Rows from block 4 of a small image denoising model, named by matrix and row number. Rows with one number belong to one channel. Each number is 200 + 20 x the weight over its row's rms, rounded and kept within 0 to 999. All counts start at 0. After the name is the row's rms in percent of the matrix's.
After each channel's rows are labels from the 100 images, of 14976, where the channel reaches its highest value: "peak on" is the class under the peak. Only what is clearly more common there than usual is listed. The data: scattered letters and digits in many colours.
# convs0: first 3x3 conv (model.mid.0.convs.0.weight, 256x256x3x3, each kernel summed), inputs 128-255
# convs1: second 3x3 conv (model.mid.0.convs.1.weight, 256x256x3x3, transposed, each kernel summed), outputs 128-255

convs0.95,091,176,198,201,199,169,203,206,212,142,211,177,188,223,203,201,201,170,173,178,210,210,191,215,194,185,244,237,199,199,205,192,208,200,186,202,226,209,189,227,215,205,191,220,133,229,174,215,213,161,168,180,212,172,206,211,200,179,212,211,230,202,181,180,204,198,149,177,189,194,220,184,193,221,200,172,184,192,218,192,209,246,179,202,184,163,218,200,178,203,167,203,190,215,163,232,199,187,231,164,186,211,171,193,211,238,192,198,164,194,188,196,176,205,217,152,227,193,169,208,237,217,203,214,213,190,204,195,179
convs1.95,088,211,198,194,199,178,196,198,227,205,213,198,200,177,196,212,191,204,232,209,173,196,177,155,213,215,181,209,204,205,204,187,241,219,218,214,210,184,214,184,200,189,213,192,220,173,214,198,172,216,175,233,219,178,170,184,212,236,194,193,176,212,226,204,198,223,222,195,203,170,231,212,220,195,171,257,234,199,197,183,183,179,195,207,238,203,204,180,173,186,207,211,220,194,191,200,218,196,190,210,193,164,212,189,171,226,204,222,238,209,219,189,254,198,193,202,178,189,225,199,178,203,221,197,185,211,183,220,195
peak on: X

convs0.206,093,177,217,202,208,203,206,242,201,157,210,195,188,221,179,182,201,189,201,196,175,236,218,193,213,210,236,222,216,272,185,210,157,213,194,207,213,198,203,203,183,227,195,211,184,201,203,188,206,207,230,239,195,220,201,229,234,176,201,200,192,196,181,196,193,197,170,221,188,188,196,223,190,213,197,211,211,195,212,212,186,175,187,205,193,183,217,170,185,199,191,200,195,186,220,197,189,211,202,210,207,224,221,185,196,199,201,214,221,195,179,189,166,199,163,236,185,192,181,197,186,221,180,213,206,205,192,198,211
convs1.206,097,225,214,194,199,165,260,194,193,206,188,231,179,199,219,202,212,176,207,192,194,152,202,212,191,176,180,182,225,183,194,209,192,195,237,219,209,203,170,201,212,199,235,192,175,212,159,200,197,181,209,168,203,153,194,184,162,198,242,189,190,217,225,186,198,185,216,202,232,197,215,219,177,194,209,208,188,208,163,206,169,198,179,162,205,217,205,195,201,182,180,207,175,218,194,214,207,184,208,189,168,186,196,169,194,192,194,214,236,198,220,188,197,202,197,179,209,166,239,173,181,206,216,177,204,200,206,202,190
peak on: X

convs0.35,126,221,240,199,216,199,191,185,192,153,230,190,201,203,211,226,205,166,195,213,195,208,177,210,208,227,209,211,219,226,177,209,172,219,182,203,186,187,233,194,222,205,148,192,254,196,248,174,161,190,210,208,185,187,154,189,214,207,190,197,241,176,197,209,217,186,196,207,203,188,184,227,185,174,184,186,187,201,184,197,226,193,192,202,210,188,224,173,232,172,209,190,178,204,203,164,195,226,214,216,198,177,191,159,194,148,193,205,215,194,193,211,193,207,179,174,203,234,190,181,172,217,184,209,192,192,228,194,186
convs1.35,143,213,183,189,178,183,158,185,210,155,216,197,197,197,205,207,219,231,241,201,172,237,223,216,208,179,190,208,178,249,197,205,211,203,187,203,204,220,219,191,196,186,225,185,212,220,220,199,206,183,244,195,212,163,173,191,176,198,190,209,224,229,177,182,215,166,241,180,204,202,183,192,189,239,221,210,223,187,221,218,218,186,218,197,213,197,197,102,197,240,178,198,212,194,194,168,207,178,191,195,177,235,176,211,214,154,211,178,171,175,192,203,246,191,167,216,213,176,169,145,186,206,204,158,203,209,173,203,192
peak on: M

convs0.217,111,221,210,204,205,181,203,284,177,140,212,175,179,210,183,177,195,198,180,207,196,206,210,207,193,178,203,192,208,227,204,225,188,202,165,207,185,173,215,237,220,215,192,218,144,240,222,193,185,205,174,215,209,219,235,209,188,187,182,221,153,191,169,183,187,181,184,207,206,211,192,206,211,218,186,178,207,202,207,203,191,215,192,197,215,240,203,151,183,207,188,209,191,220,206,213,205,141,227,198,205,198,226,186,217,191,189,194,196,200,187,207,203,193,178,210,186,163,198,197,186,208,204,190,199,174,217,192,216
convs1.217,106,187,225,207,192,181,200,207,205,205,207,219,190,198,194,220,201,197,217,199,196,195,170,173,193,221,194,231,222,216,230,180,207,185,217,201,226,208,187,177,207,175,212,211,177,185,195,204,185,208,229,217,205,150,177,182,175,190,231,179,192,201,222,188,224,217,235,257,220,201,221,201,207,210,175,199,222,203,202,208,194,213,196,213,213,180,222,200,206,176,214,200,187,232,187,220,213,218,196,224,196,208,193,201,190,234,190,193,197,218,199,191,239,176,195,198,208,185,206,201,193,224,228,194,204,217,201,203,188
peak on: X

convs0.7,095,232,166,208,186,228,208,206,250,188,186,180,206,174,222,202,214,255,212,193,184,207,171,223,180,208,168,207,190,196,158,207,201,205,230,241,189,189,256,202,223,190,211,229,149,209,169,208,225,178,233,192,200,219,205,201,188,215,165,204,188,213,202,180,205,210,191,195,210,239,210,135,166,201,206,165,207,201,190,200,209,190,214,220,236,202,191,198,193,191,204,175,194,211,206,185,207,186,191,209,198,237,221,180,202,198,230,212,173,200,227,204,188,234,219,207,205,149,234,220,188,176,214,211,196,207,200,197,207
convs1.7,076,213,240,175,213,168,216,200,184,226,194,190,185,198,178,184,218,204,201,214,201,209,169,135,239,197,202,227,146,228,215,198,200,207,200,151,222,220,180,192,179,225,213,183,201,197,213,217,197,224,166,173,205,227,223,199,193,201,203,190,205,162,200,184,202,192,252,177,170,180,185,220,190,206,170,231,233,234,227,203,209,197,201,210,168,196,196,221,192,203,202,189,202,205,184,228,184,210,218,244,197,176,196,166,206,233,187,190,217,177,210,200,188,224,221,212,208,205,221,184,210,202,197,206,192,230,192,201,207
peak on: K

convs0.107,100,198,170,190,211,185,204,170,224,106,181,198,177,217,206,192,178,146,211,202,193,205,201,174,197,218,216,205,223,196,221,178,220,197,165,187,212,208,207,192,213,204,196,213,219,207,219,189,202,151,234,185,186,235,212,199,229,235,191,184,210,196,192,170,188,206,177,198,210,202,186,216,154,196,204,172,195,183,213,207,238,170,209,192,188,209,204,204,205,199,195,200,191,188,228,184,214,209,209,202,193,232,182,210,219,197,194,207,183,177,179,198,207,186,225,188,157,284,171,191,199,185,198,183,186,190,193,202,210
convs1.107,120,198,190,201,198,237,226,170,218,176,194,199,210,203,200,207,205,126,165,212,187,229,178,221,175,222,188,210,197,172,184,242,205,196,196,197,208,180,191,206,190,177,195,186,208,174,205,187,210,175,230,190,209,183,209,186,205,206,217,219,164,184,173,194,194,216,172,186,210,182,202,214,167,201,191,187,182,201,195,190,192,223,199,215,212,198,168,179,184,220,207,218,194,207,208,182,183,197,190,170,185,201,222,208,181,209,220,195,205,211,204,209,208,194,175,222,196,232,151,203,212,209,181,197,184,232,154,191,197
peak on: M